config = dict(
    arch='resnet_bottleneck',
    targets=['symbol', 'rim'],
    activation='mish',
    stem='deep',
    avg_pool_shortcut=True,
    dropout=0.05,
    init='torch_default',
    nesterov=False,
    adamw_lr_other_params=0.0011,
    cautious_weight_decay=True,
    epochs=44.3,
    lr_schedule='cosine',
    warmup_steps=420,
    weight_decay=0.006,
    adamw_weight_decay_other_params=0,
)
Rows from block 2 of a small image classifier, named by matrix and row number. Rows with one number belong to one channel. Each number is 128 + 32 x the weight over its row's rms, rounded and kept within 0 to 255. All counts start at 0. Numbers have three digits each.
After each channel's rows are labels from the 100 images, of 14848, where the channel reaches its highest value: "responds to" is what is common among them. Only what is clearly more common there than usual is listed. The data: made-up road signs on poles.
# convs1: 3x3 conv, stride 2 (model.blocks.2.convs.1.weight, 64x64x3x3, each kernel summed), inputs 0-63
# convs2: expand pointwise conv (model.blocks.2.convs.2.weight, 256x64x1x1, transposed), outputs 0-127

convs1.44:107076139107141092079130149115147082100145102126127131123156080122083082111118170119142113127131084152153119154095163131092149145137138140084131171134093107088074154118102119149096205031203151
convs2.44:082070206115041125110164134139069140118085132091133091091147150136101123076097119139120139118119089142111133114099121153086134095202166205153115074106131117132210128131158150179086113132085121212112152144121053068095100185144112103137111137131143203136147134135102121147121096144130156129101111098173100144112097114147162090099114120094137126118138123128186000051136052149148126116119
responds to: ?

convs1.23:188112120152125072116085100125119159068196127145137115170174104101088093065148144161121111125122096088112161142166109161144077092086161098074114103134085101123131046145129124144091114106149142
convs2.23:133140110165147146137096101170161168134103151086113183176116123152084080131121133087157118109063153166143163168108177108112136131151132134105172113154156111122109125114102164149084125098138154079192129157066103151157136095123166123113132141085148097106148164111061133100183136117166115170201091124116074115074104122053122132047130091140129150134103128122134136096090132190125142150100
responds to: green rim; black rim

convs1.49:112106137121175173098112103159092124148140128125164141117137140123085164079094159073148122061123086089120073085067137146072120106123116153186082135141107159053155113158077105140107116089128089
convs2.49:134101112049099062112129155142083113107135140106079142150060122098146087130158112062140115106128196118111031106111082091127091086044140106125145095118137153117087144171159139100113138147136124115121113158073073139087070091089083200173210145184084110105139104129120158124112096139059131109141165149161113147125164128110116096079095110134122149124127106154099163092179193178103145133098
responds to: white rim

convs1.27:142088126125109082144160115106124126099096174165112082074177113069141142133161096056113096110097137132088070081109112128096159101151083119101114110084126111126128079160081086173091182132134086
convs2.27:143125132104129149144182128074139133052129126125124113158034139095057134154077052161103087119113115136135110084142099074145084114103125137081104122152138128142108090101116101137046112129103098137089104039118120154098116101066090132058137149136137123112120099126086095096130132157105065172172103130112142095120162114138128136071117181166141081115127095078083098087084129140108135089094
responds to: ?

convs1.31:138103179091062152162116076206108113088155132104108119090112128107138124086138135167131111091106142087133133122171114082082086089080141129145080121123059117083110126122079137144093060116144094
convs2.31:084123129079127122080127107122087114118132107055078079094105114136132072093072121095123054103119136122101070144118131159169152076115095068069070117112133126116053109085127115095126124147181067134038108097122101104140176093093105136097120197107122106106130145112115169111125114124142103151135155058071067131081093088069137181105157112079156109072099120136123102141074085115102147105155
responds to: P

convs1.29:118077126134104101182146112121149111127104121086150080100138080132140106184084151076083171161065133128125122068098117105089094145065176145137118106109122137071095096065148099109095091103104150
convs2.29:142159150120142195110112145100104087126097098176137108115106146088111148157137085105189147106066153135159185098138134139119124165124087125080162103163153126198143108114124081111129155132135105159145185086133120087151191165170079106154115138126136109149109108111187131151060177105139135105092140154110109129123141127138103128158150146133144114097157117099082088176095105130128158137131
responds to: crescent

convs1.7:140178043134091088131085157053113125159148125128135128174103141102202145107153097120163114139175121083118095129170112130073128107146101111148112165113112156094168125071195136140105159112085134
convs2.7:117170056140164127177138098123085150084106113096129112127135097129073096112139119136134109172098147127149132167196097192168152099078101097132123116080132145124144093131084143126144118132210130084129114150204111115106123141102148102127157159036120114178111099142086160148156137157124116133125106113116073148127114143164138151113104117127186123183085109133139152077121061121120121117189
responds to: P

convs1.22:097113122097111143171141062157116120163141124126144127172118109144169115127128106085162085121161112157082072131136044134084165213151132108159140181141160126106192151156160116125156193114127104
convs2.22:122122089136079109171109074134049148135081101103106114119168141108088094123151071054120134161085106105141099100102067108131156116095093118090142137086150091070128126109135123116053099101121086101102094111088073140083159175117127169138066104164115107105125124134105116160076129157109098118095145135110204164126144132122076087140139129109127177051105082128072094105172092109097114096136
responds to: T

convs1.62:112124116147122079154124068122127088071148090105129155097165106125179128088121105124143157106128115188098196146121118121143115072122077087056094121136135078101149098144182066118100150077158109
convs2.62:112224142110130177108138119163083095114117114147087243253087150140098146170142149156131089135081132089129102132128118138121126185124112076081172148121086108123192115114092156126107128123123153148097128129121098180190128154118078151081141151141118156155140129130131107101161155162112142139175140163124118170142138157157085118101097119156143139140176088126155108130142088117088104175120
responds to: ?

convs1.18:121063162133124134149083131125156109114095132156109102106166112121100099082072119105111058112136137091152135086172104141135064096135083099098174075089050093117150105161136109151100092079098118
convs2.18:146153206122066099111121110104149124129148096150129152149120108150120152173099071040137087133110155104095126103129155096146135137127118127195130171135139110136148135098132201143031173113075098160093118061149093041130147142131143122089116135126154126126092147101071110105050137098114101121145118116073092142109119108158115092185142094120102119103160200140155127068102079114137171137114
responds to: R; B

convs1.36:067133122154109081086080117131148128126128103066092181098142144120074120088135111090128108161063116049059148158111099104112122120088103131084159141101161138154125089140150125106097104106156065
convs2.36:099108114117149169125112139123093131162144149100134096104121125105047131134094134107144101172096125085151139111113100105166146188128149069142063176110091117140153110104114094106121145124183074156162143137121132173100131084155145114189170091087118129191110090171115105146173163131153109120196074181113133119144135111065117153198135143123104133093100252119189131138061132138130107126156
responds to: 90

convs1.34:141129084096135153170127118103080117159130143123136167090164145151127057116067148096134146108115063155105114116027114108113156185117112105152155137137133157091117167080125176136171124071113175
convs2.34:137087129071194127103118138142137138133149096142071123166109122114117176149127084151146161120139122108130114125118120065081093104104118110139130028121115171119168154103151156110120137113130145132129101136146093154108120136152194123200141113132105078162126153114120158111084128109105090108108170082131175155131085102151133158156157138154187100132194118103138129122147143102122121129121
responds to: heart

convs1.38:150149121151080152165133095093099080085100096076105092115132124095124138146163125174112130134131095085108150150167095077148137063105128060077144123129078094144177104113106081159066069131133116
convs2.38:090136157131136133156136116160128081125170136160124110152144173157167138123065146090145091153114123073097114133136178128152168125112168138159110086141134118110138125091121075137120108121106132103163163106114091110159111116132114169035152159163130155175171137156108082129085112171103134133132153122147172093044133115116114135095161141137137093110111140140133126134119125179131062129137
responds to: green rim

convs1.52:094102138075131144123099114131117142124109148061074185106111160109177091200105136123115087126146135137132113065073139090066079169090151091150123097156093161083181158169117133124109097117119128
convs2.52:140160148081127132140099103156178129073144157133179145191116139154137129148076168108134157099095150110109210120116088139154109166169098118164117144146181125113162139113115097120109105137116141145209139138154143128107100187121144103197153129172111135085121080162096197134088081109106096130103074073151166134215185153111127109121113116121138143113187150132098112148112076159116103110131
responds to: blue face

convs1.25:132181113116105085144111183070149110134126169115131139133092127147106130133144132102118115110168187137123066126111154098062193183120075099168154151104109159075143094125151160090110123090075068
convs2.25:094151097078105149181122177097132152173187176092129050127160122119077165075143146135130184171093164136136167171104127151114168150121150115084112132194119133153129165169126117080162181157198100071104170103097132102090127152146112121204113129141116061134143099134151133105144114103099090155126166138138074209131134151155124087076127120119081115167081129109161081108112122113125103130124
responds to: 90

convs1.11:127103131113116134071105090055119119215130135107131158162119139126087101081115107131138111122121149046126141113067148115160144093119117110135169121143114120184109048138075103132135102183152073
convs2.11:178133079169142145091116142130153117088082162091136107161117127169188118147142165177128128090128137117165124062080062148121164154174122115117127147172069115109112099108124132116121118132175155148150109185092209144135135118131132108123069139196095125108111137221140105129076091098135073113135139124121115191110134119144123108067077138166153121097086087167119189127135128138118146113137
responds to: P

convs1.55:111124123144164119123153137157156124136135097101126152174135108134094158133118066139132108048165142156169136081121135164091133127122160207200111162099137149081103168117096096119163123023122137
convs2.55:092127093123149108154157108083112126109102140194149132152167107105084138102109127098103142077098096122101121038135076148127183172082150135114153118115145095147212084102110155101112212112139133168125103133182177125115152189159143141155075139157106064090131112100130110154083132110138113136148105120104155187117097106143082109137142102133186144104096157131151140123150149110134158119161
responds to: R

convs1.1:121119128096101108152086118125126097094130097140080105100126156104084130134116098106083156120086146113103110104117087128163119081125075102118083099024097065140199094134115064100099087109108116
convs2.1:091135135145146162151083139085158137103136059101145156106065180134152166074103151178116120081189095098127054094078121153130063188120113092173119122120089179134175098130120075113077114078092124095110138150189115135165163126113128137092131093078079153060140146151097097148098094133104103166120143050122138144101078141126138112142111167175094136165096117105128178125085051130126128087122
responds to: P

convs1.46:086147155118142115080126138082090114180149093124091090142139105113167082132167154154170149083171110109169102115113142065101115061125092143182123121149071141055140179129129103104168110166093135
convs2.46:109086092103056082146133139160185182109132131091082136139157154135113069127136173118157147079142116214137136189103140088121099146131102115152051096133139114100116124134139137138127127120144092081127123085078072148165132113075101137056077135029115149101157133135136100140204130084137076123133114120119095068126129120084061103112126115139093123137122158149081157103115121110125093156124
responds to: 90; 30

convs1.30:178098148176148153112124122145125078188101185091130151117104154153144109138072153028141153121122186102113161093143145091104103208101128100107118107064134154150114114089138124106133092145115142
convs2.30:090143101099114151132173098130156151195138122114155065108115098106122116114111214142101125109115128155134132168112161136200109150104108111112207153112152111118159136130127099103142103132101089129070134149143089140088145144121161128255161105145180137120124212104138180180120130189124192170136118221077153151123098084123098133091136135110115073131100159114098111108072111096127156183113
responds to: white rim; pink rim

convs1.9:120123072139097119105079163069141059099130129134121085181144058096171095141156120110173114101120086104097133124151090100099096075093118137139084144109114129076106081071161133139141126150098072
convs2.9:121164133127150124095140141117142113120110106132118103115121094125087148169098066090145154152037182111159145093124091175150070113108071120080111106155108090070162132107101119158122199133136128125094113083059088114117137130103094143110099103100115168182148141077090099110176111141099132130131150078147117107061100131124158125107139129138129112111125111096136188058147101129116041112116
responds to: P

convs1.50:138164097169135188114101204055103093154096148111110128143139095133190102117152147083162115126152135118111137166059129073105144145149088128185150153127189141092124103075159089133133114156101143
convs2.50:088146116100101130197119138103149175158173118153069197126157077093073180171137147084121143119143176134142138194162137121182176158110116161078086150093139133160175183164132140135183132155079176179124118121073078118147105086132125202174154119081143132145127152111175160104160110107086108141129111133156150145123133144137123111158151131114089134100133208141116128132121148132092072123147
responds to: 90

convs1.42:175118141114086079082163095105120111165128122160110126057169139086177116123128125094124144110163154211154107117115135088101110176212111141120108116096147141051130151118157099143135166142173103
convs2.42:141128141108104138155161155106116124140088131125059193142095115127102138158124117105136114078139070106107113121170148141162125119121126168124169025100127080100173137113093183113138120139128127146130111120060109156146140202160065097111167121051113157099110122110117089077196103132116143143160109122125127119110128164079094151130127125094143099137176059105088108131111129134132053152132
responds to: ?; 20

convs1.61:083102125099123131135082137181093189096125097157107157127145138119101081136104109098096099161051055090134134078094087171115189116103207131132132126120121131124138145120140135115095076069132149
convs2.61:123146094155142109143142094153087133135073153068151179104145154124139054114184126151129137162065123126113072086105075129114123159134142065146079117118097123077094076105138090132120190156088139122133096114126171193109114136115128126133101183090128107159142088107112176126143157167149125134092152170133108145149118152159058108130151180088090130129090091128062154142161207177147161184167
responds to: arrow up; arrow left

convs1.16:183068129132130106120092111105133119109052161106153109100165150149104092092121123071120186150138156137134137154134062094165119129152112104101111089086154122094115188096157137147053160098100073
convs2.16:243146165186170118105145099121147101109139126158104174170134102113127127103127138100121128149098164097147156151130145138123149116096142126186093120110102152093147116128135144118090125120151127091128156103011125123115148124122114094105099085102141175139134091157129073126180129128108097112158141121121104195109117135133149143089181128170119111121182139089143125102118109134120133078105
responds to: ?; white face

convs1.8:157127089130154142136142170091107119140102114117085080105114127132125066169150175115090128124085114100089130071122126045070140086104126083159084082135095121083133129066067093153144097117108154
convs2.8:089059153149121116110101197114099119128058134112142107127114127108133141254141123171138123080167108126129144096139141112156113112136114107060078116111123102156148080105108147126146129117053147108141145145095134109133166067108134079126121105105104115087138097128099112148118116154132137120123110129137141102115141119088088127121115148115120122083177158122119110131068134146141122130098
responds to: 10

convs1.28:095101087142096122190111171105127145120126177106091158087187086113159128136117117083102109145035123103180100120113082146122139151127130082117178114108078086178140115104141125140115078061146131
convs2.28:103101130118172163118109150126089163178086071138192110078128142112094104154097110141140098137131103099116203186130091088117114174112119146116071104204139076143034156101107145138125149135093098115151102138102120137128129136119230164163064129095119114037160093110137127159118120182170168133112089166152122076126138150168090136188074124111141079151153073089154123103117127160115163091114
responds to: arrow right